{
  "arch": "ecapa_tdnn",
  "train_examples": 26041,
  "time_shift_ms": 50,
  "win_length": 512,
  "warmup_steps": 520
}
Rows from block 8 of a small sound classifier, named by matrix and row number. Each number is 500 + 25 x the weight over its row's rms, rounded and kept within 0 to 999. All counts start at 0. Numbers have three digits each.
Before each channel's rows are labels from the 100 clips, of 14976, where the channel reaches its highest value: "top examples" is what is common among them. Only what is clearly more common there than usual is listed. The data: short made-up English sentences, spoken by a formant synthesiser in many voices.
# c30: last pointwise conv (model.blocks.8.c3.0.weight, 320x320x1), inputs 0-319

top examples: /æ/; "that"
c30.110:488523428489496507493501431428517457459506441495505514427474495472499505490502506507461431506430484510504486503505425503528517483503473515481513500518501500516498511509485505499490505504499503500436453514442492508498501482435511492482503431489448513512494456509450507500475503520495470513505486499519468510506499506514502480501519499509501500502455515492453491498454507495497493484513492492511498489512506476480490468514512475501489521457479473506471520492504500510510507507467498500502513503497506523509458476511451485523485510466469509503503508496502479448456513492453502452490502503493493517523487525510496507529493497497492476467486490507451508461515479438514526531472537479500497505472494498535505483510498521493490504522518520467502500460450477447503493499513518492493516457449458507528460530505464523519511497455456462467521499518500458467491477455508525498519443503497493498528515500522497522493480521445513459470509487462500498457469507497491445485456

top examples: sentence kind: request; "me"; "show"; "bring"
c30.297:482500488499481554472497493492560543455490505502489468494554520553495560591492473496539490491494534488490479481507495490500565492500454485465488504498501502574493485491457488494480454596475491494482485503489485497476499553487506538577490490521487488540554497533513524513512508497509513520506565483490490526485514489556520565481506521564512481525487507480481478504485520491503542565480509492544557486529506507483540480496510527481483546489512522574508558516506491489537562481517491505509517504508505510502511492503498479500475531518491485490501482500578504521516498497484518490481563507507514514503493481492513491504560498543483526522498496508512492495500491518512503484476509501504569500480511562489552518488559471503482485504491490502497529502498522516506496483472493505497499508496503498490498510518496491495495540497505509492491503492490495505498528516484514521523519522498493499521480510488510481493506506519518501504506496501542524511525488522497512507488

top examples: sentence kind: question; /z/; /w/; "where"
c30.283:516492535493470497473501536542495529537492528489498490539520501512500495488489503505527540492543486495488522471503543492501493501503534492530494487476489504498482498493533491500480520484477494499530533491545470479483487483535507475488492536502530497511511519497510490510502493498504498511513504518524520482502501502505478489513499496502500488494519518521524524488530488500499493507492484519508474513507530513524499517496505490515511491509502494491490501500491513499499496503495497502478517490504507471476498479503505531503515496512516486485525504503484471509523513494528461509480496481510507513482514511495491488513501516508489503505487501516518494516522509515510502508545488508501489459557479489496489490517500512498489482501518506585495471578593505526471492480511513491499513568559584497516589519510583511506510476602558546554516504473477570570498513527480519489426525510498480490462511471504443517487514514522507578519518499570469492516523485472531533506593

top examples: sentence kind: request; "me"; "show"; "bring"
c30.14:489501484500501562492500490490558557465495494507491490482562526559498563571497479497557479491488539498493494501503483498503568497515461494467501497509503501562504491496470496494500464566492492499484471517478497510489495548479508534553501488517475491520558504530515512513499511509520511550513546482505482528495516507558525533499509523556515486527477503479478475518481525492519523564489517490547560483526514515482535480496502506490480555473526510567508551514519499490549550483499499508497506502515501497499517481498517494503490537530499504500495488501580522527518513504490488483507571510511512502494487497497505505503547494553500529520498497500526491499496513510513499494494502505509579499498520584498572523490550492497504496497517490504506558499496520523492496488473505510503503509505503503486505504530505484507505548503510509492486508495497502503506533525489511552498525529515498509484475514482501489497518501526498499510499505501553531517534496559508516498499

top examples: sentence kind: statement; /ð/; "that"
c30.52:524513484542498494497501482481495502507544510546539494484500475492517493502547504500497486544490535552550511493497486543493499500520502539511539545484556494491503540541513549507492470493483544533480480493481484485485552535489490537529535480523508527528497497498490502508488535501495477496505493499488503495520472502503508529499506504512510528498503514504515511527514498525519484512530477510498510509542477519508516510526497476503513503518524487504483516508517498541503508540480504521501484546524492494504481473488484495483530499485508553549490546538501516492484528492509518507513511523498481498501480475551484544492508499508547488486491518493479555517500511495486476490507495462523504498521457504501502506509513469537506592547472463490535499489503496477524558586465495505550500489499495572487493484468504469522516500499483491492478515565562496498547489488578483504492476494519560551527454518450502466557500498483515491486539497495499505485483587499518489515502

top examples: sentence kind: question; /w/; "where"; number of words: 4
c30.32:504519489507519524512523491489514511502508492504509524492517502522531518508500523511510493503486509502507500511507491503520521527516503506506512509515507515518512509505509499516516480517508503510483493507494505517510507512486508510507510489484509479519500504519518522498532495519523497513494500531504528492527519520515510508532514516516511521522517502531533525492536513493520543506487509532519510521501502482518516527472520534536524522503486513513484512512516529477516514483520506490491545486496542473482525474538532536511528521529518478483547493507513475514515530494520466512477510495517518552477542524486528489511506532521479540536487500549518488517540511519538522521527492496495518479530479518502515504527509516498502469501508527573488511571534502567490489481518513491492512562529558503525554512493557522526519512557545575592526509497481543573490530550470511517491566511497476487487523503521519529482504514562506564580524518574518501570540482511529558520547

top examples: sentence kind: request; "me"; "show"; "bring"
c30.247:474483491493477535479505494489539528465481500503470481491533504527500533553474497507529507470498529477475476476506507475493540506481468471474478492492492505544480471474470481501477454547476473484485501497494481489471482535502514531548480490478479492560534506523525483488506484512505533510510551486502475538506519489534524554496499492536477500519474465484475493492471531494484530539496507485518536503522499497488546484495508527486494528486489520549517535485544490496516547491501501496478543503494529485473515517511505464493474520523473500501484500486550507527513497494465556470506545534525516544459494501507535495485555484552515527526483486511512496476507503512537516497469494498492544470470530551505538548480577487499502506511476524484492556482480513529501493506515511531494510492485487515520481483486488524510497571487502488488518483509498478490501554527507502554554516552492486499496512558508543512505499503518489483498497506479564575532539512558492526513486

top examples: sentence kind: question; /z/; /w/; "where"
c30.67:488514523472479488470512523521482520496470519472473508522501507487514479468473524505522518472519461468476489483505520472516477503484504475496480472483469498476484476478496475499490497469484473478518515499523475486467475461521508465469473523474512517517496497465510476514490463510515495462511495521507528473508510512456480464526495479467482501503521477521518518506526495515492481511503482507460466514488502498522462519502508493530503458500490500450486463505500525502464458508493506518486517518512514491488492503495494524514506461472513511505532513506454496480488489503507450515488456491510512515473506523509496508514465524460498479479473521524486509512517513480519512518527502506506454485534484449510453473511463516510501508487511515569510452568552506520484513513515516482510519569546568513518566531502559510523515449564538554545517507510509548566512491504510518455453525465512509511480510458506492519515501517524490568525499509566455465510498507451528512467559

top examples: sentence kind: statement; /ð/; "that"; "the"
c30.166:550503493552519506519505489493510503531589515550593516491505509500512507501588488499499494586493522572588545525506495596504510514551527574537572567516570497510515592590531588504518478496520587562485495512494517518517575516490507519504599490529506484537506513495510516490485537493491496508520513508516483507515489501500514506507501508491515513498502532491487486492497501503509492520487498506502512523528513531497500498486499481514492498522528491495490495498504496482509491486491504470517497471492521539534489509518491467508501503504491484484497487486495503481489520536509509506512496526507497513530503495488497484526488496494503490488530493504491479481506513497507493511495550471480493530494467497513496487495495495481515487533513506479494487487491506482530490492505516490500502478494484503504484513506499501514519495498487485493505494512494502482492487488490513489498482492493491488518500501498522510488500507484519483485505505479493490488489489495487495510487

top examples: sentence kind: statement; /ð/; "that"; "the"
c30.257:529507486549495499504493487490501493521562494553548505491490501489503501491561480500490492552497538555558530491496491558501498497541514549525553556490556494500498550559526561499503472481494557552483491503495495491500560530487501540518563493533515540528506514502512519509471542499495497496514513499502498502523491498495511514504509515492516523499508532515526533519528505553516484512538500503492511513523501530504513528542494464516524494525528473492507494510512497546506492544472511518533491530522508532532485501511490485508529498495514555558500547530492523480481530535509519503497497530499483518536508494549498547513499502497554486483541521503484561509510519501494504500503547457515491538522465493509500515512496488526499571550501504490532489493500502479531536574498513514535503487496491528503490505505502501516529490499487490490501517546538506485529484485568503496490481488516539533514490515498516497525500499481516485490516502485492504481483568493518485520496

top examples: sentence kind: statement; /ð/; "that"; "the"
c30.258:492505446510532503524520460445494501465505465509501530444506521496527504505507509509499448503454512507503493522517451502521498514504465503480500509533506502506525497498475506508532439492527503507442445523446526528525502514444512514500506446501475496529495519510540514500478504526510529500526516476525460496487533497498489498478529527499504486494457517458455447510458496503508491511478488464502495460524536511447496460494516489482471496487487483495526489508494494486501498483484521496518476497509479525514469536469476450527448492483480493482459490468500526488482508525470508480485497528533539469510462537496475491524502451500514490486514501463480486476449555485493523526453537504503496511452496498551500493455513533500518490516530510457503501454461521483523502500500542502504545454470458521515452540501468515551524502456468463453523509533500471452499501491486527504498477504509499501521510520510543543506507510482521461461518526459505506485492491506480495511455

top examples: /ɝ/; reverberation
c30.170:492499462483480452485511456461459418466496458490499498458428490438513456506500514506426464504467494500502483478502466492495462496506468503473519491496493501450499498501471500500475544519484500496471479496474489496488494493470496492494499458492459506523531507487505497492506498543495540474573554485559491478488529493471484492496521485482492488489473521491474483493476501499486488550503492466475510472507548542484485465502512498479485484456504486499554474501490484503472493494483483503487492503493498507497493492501477515551486495468461499502495499485504551470484492510461505463471511518582548496506503554502507502563503500499527500495532481495480495469496459476497541540494473514488500489485500508514501487498499530495471502490532548488494501487471478484506495502540525482496566484468481494543481530551477543543538498481476488490547524491497475484503498485502542505489483501492503493495551483559480549506544534485497485494549477487500480487486500494499470496477

top examples: sentence kind: statement; /ð/; "that"; "the"
c30.256:538510483558500499513512486487499490519548499564541517490482500481512503503548496501485490547495548551553533506505493552510503510539522547528538555499560501500497542549525548508506468488507551552486501508490508509512558545493510548522549482530523554532511515501509520523474540504491491492510510498511492501519490502501505520506508521493521528504508530510520538536530507556510483514549496503496510520519506527498517523553497466514521494531522469498509491523521488555497494549467518523529498533522515528527482510518489467512514489492517555551497553534492520481481547527507518500500496523506488517530490507551499553522502501490550484487530531508486553506507509486504505506494543466528492530507459499511489514498495501523503564552504505485530488483501506474529536563501515515531508483499480516511479504501492509516532485494487481489509513536542492487529486478561501491487472488525523529513499508504518511527503496467514478487520511485484503479479557490518484522495

top examples: sentence kind: question; /z/; /w/; "where"
c30.71:518497530492435498437501532540492526539490517485494477531521481509501494484492505505529536494541491487489518443497540495496497492493537496535489490445489497497449492492536490504446513485443494490533526469543444449446489489538498487487487538513532487513518506489500503502496497494499505512509507514521523486500501495494488496517502495505501491492519519525529532478543491494497494513486487519501477511501514525518505519492506499516510490519507501490491505500490506492499499497493491493485513495493508487486500488505502538501529497507519480488530493511484484510524511497541470525482497478507500513484513505484493493507501524507491505502498502515518496525526514519507496510561484495498486473575481488488484481529503511500498478497513507572492468570574501520473485475510511480495510561550573509510583513510568511505503475587549550545516503474475554567492510515473514479447519499498478493468515490502446517492515516517508564518517495560477481509516483476530522512575

top examples: sentence kind: question; /z/; /w/; "where"
c30.89:518514525490436501435506521524506516541492510488495484518519460499500502480489509500519522497523485493487521432498520490512507484488535493536488489433481489508431497493538488498441517481439492491528530469523437437444486487526482488487490519484540502503497474497477494510503493510491481505480498526497533497502491492499496484514513500497493485500549504549552543483567491502491507493497483536498481521491498502546493542494508513513527505521490514490482512514497509501496496505498478495477504496498507487488513476500510541520531497507524497498524504526474476511512510476542458531504481479488491515509518523502503499516486526491482508507476499518515504527525503520506521519547502481493477471564481476511484470539493510505494493497506525562486471561560489527474490487520522470485522550553552515517558510485555521506511475558541548552517483490487551552483505524494508466479529491486481492469513482501474521483486514524493550533505489550474470531519492467529528494556

top examples: /ɝ/; reverberation
c30.45:496490481488481448496478477479454477487499494496501468479473486452485446487499474502486481499487486497494493490501490501481446489501489499488499493493493496455479496501490495496483518488486498498471476490482490500498498484486493492478496482492485495519551530472516508501469496494502581454558562490542484462492533505462475466497523508473495498496475515473486487502482503495498465553493490481450486488491544562499463479501494471494487466492498453477589468509494491495453480497460509506510495507498489487497462524489460495516486481424488504503491503489485560429443485546480474491474478535566553490494486523500492497543471484478523471450527495494456500486494477448501492504487485525501482501486503481492480454485469487502494497491517506480505477482481508453514505504500479481510518481478480510497486522540480512500513475478479486481507525497505480486511449432499524467465466461501517507503515461516482517512512497465513481491523487484477452454418499470491461487481

top examples: sentence kind: question; /z/; /w/; "where"
c30.272:517500535494443490434508528538491523527494519488501484532518482507503495485497502504529535495532489493493515442497532493506496491501526503520503495439490506497455498495522496501440505481441494495534522471537439443442498485529494487488495537504527499518522499475496503504498494490500507506511509512523517483497503498493482498511497504503505490495517522531533526492545492500505495510491477527495481510501525525520502523492509498511514490508511495496495501501494506495489495500490490497487513489497510481483494488502504533507529496508516481484524499517488482508522501502531472520480491479504501512487512506498497490511500520509494502498486506512520491513519505515509499507550480493500488464558487494493490483523502505501492481489513512593501468580579505516474494483506515481493508576554580502508589517507564510502511475582554546552511502478481554572493507516479520482448518501499488497481512481508455512491509511520514575519514497571471480513514481470531530505573

top examples: sentence kind: statement; /ð/; "that"; "the"
c30.221:526512484572497491499512482488482491493567493575552499491491490495512493497568519503491492561493560572570519500500490561507491507540492552509547577502574504493503562563505563510497474486502561559482494492488497495502574553488505554523562487532501521532487492495492525517475561516481478493515488502504501487506476492493492527493516516498529515490500532508511500549511492523537468487515475510488500512532503516512517511526504463500511497519517468504498494523510487521490506520469493523516486536519494500500483486489488496489527495479517536532497531533498524485485520499507517513501501536504496502513482496528490532505508501501537478480510525500485529512505513491492483503514501480518496513522461500507493507516507482530525551533498477501537501496509497485514545555473515510544513493507500542493494501492503487523518499500491495503489521544544505496547486489549502498480484484522545541519474514472503492546497499482518492501531495500501505488481552505527493507507

top examples: sentence kind: question; /w/; "where"; number of words: 4
c30.77:483520459477435494442500459458499479468488450479484501459486478489502498512492506507471457490469496496486474429496450487522500482494462492467495486446478498507440489492465489487435505507429491482460449475458430440434492497456506500506485463475502506528512474496457492476499486554493513489518524518517508494508511507498498467515511485505474505499515504532536535477526497514479491514526484528505474501525519545535477517515507497508523502503486505509517507483500499502492502500498494475463517476475521484469508470515519528528523501506495495515527505526487523512507522483524482499499490521521509521469522527494523507532493526501514512517465470520508503507532514511516530525528483503466489454527488492518495469524497505475514471491511515532474479535526505525468468478510513465471532535519530540513533513507533530524488484536524534545529467493456526534461521529489518474496525496471446472469527464513492532465502517525481539542476498537486478537528480480524524466539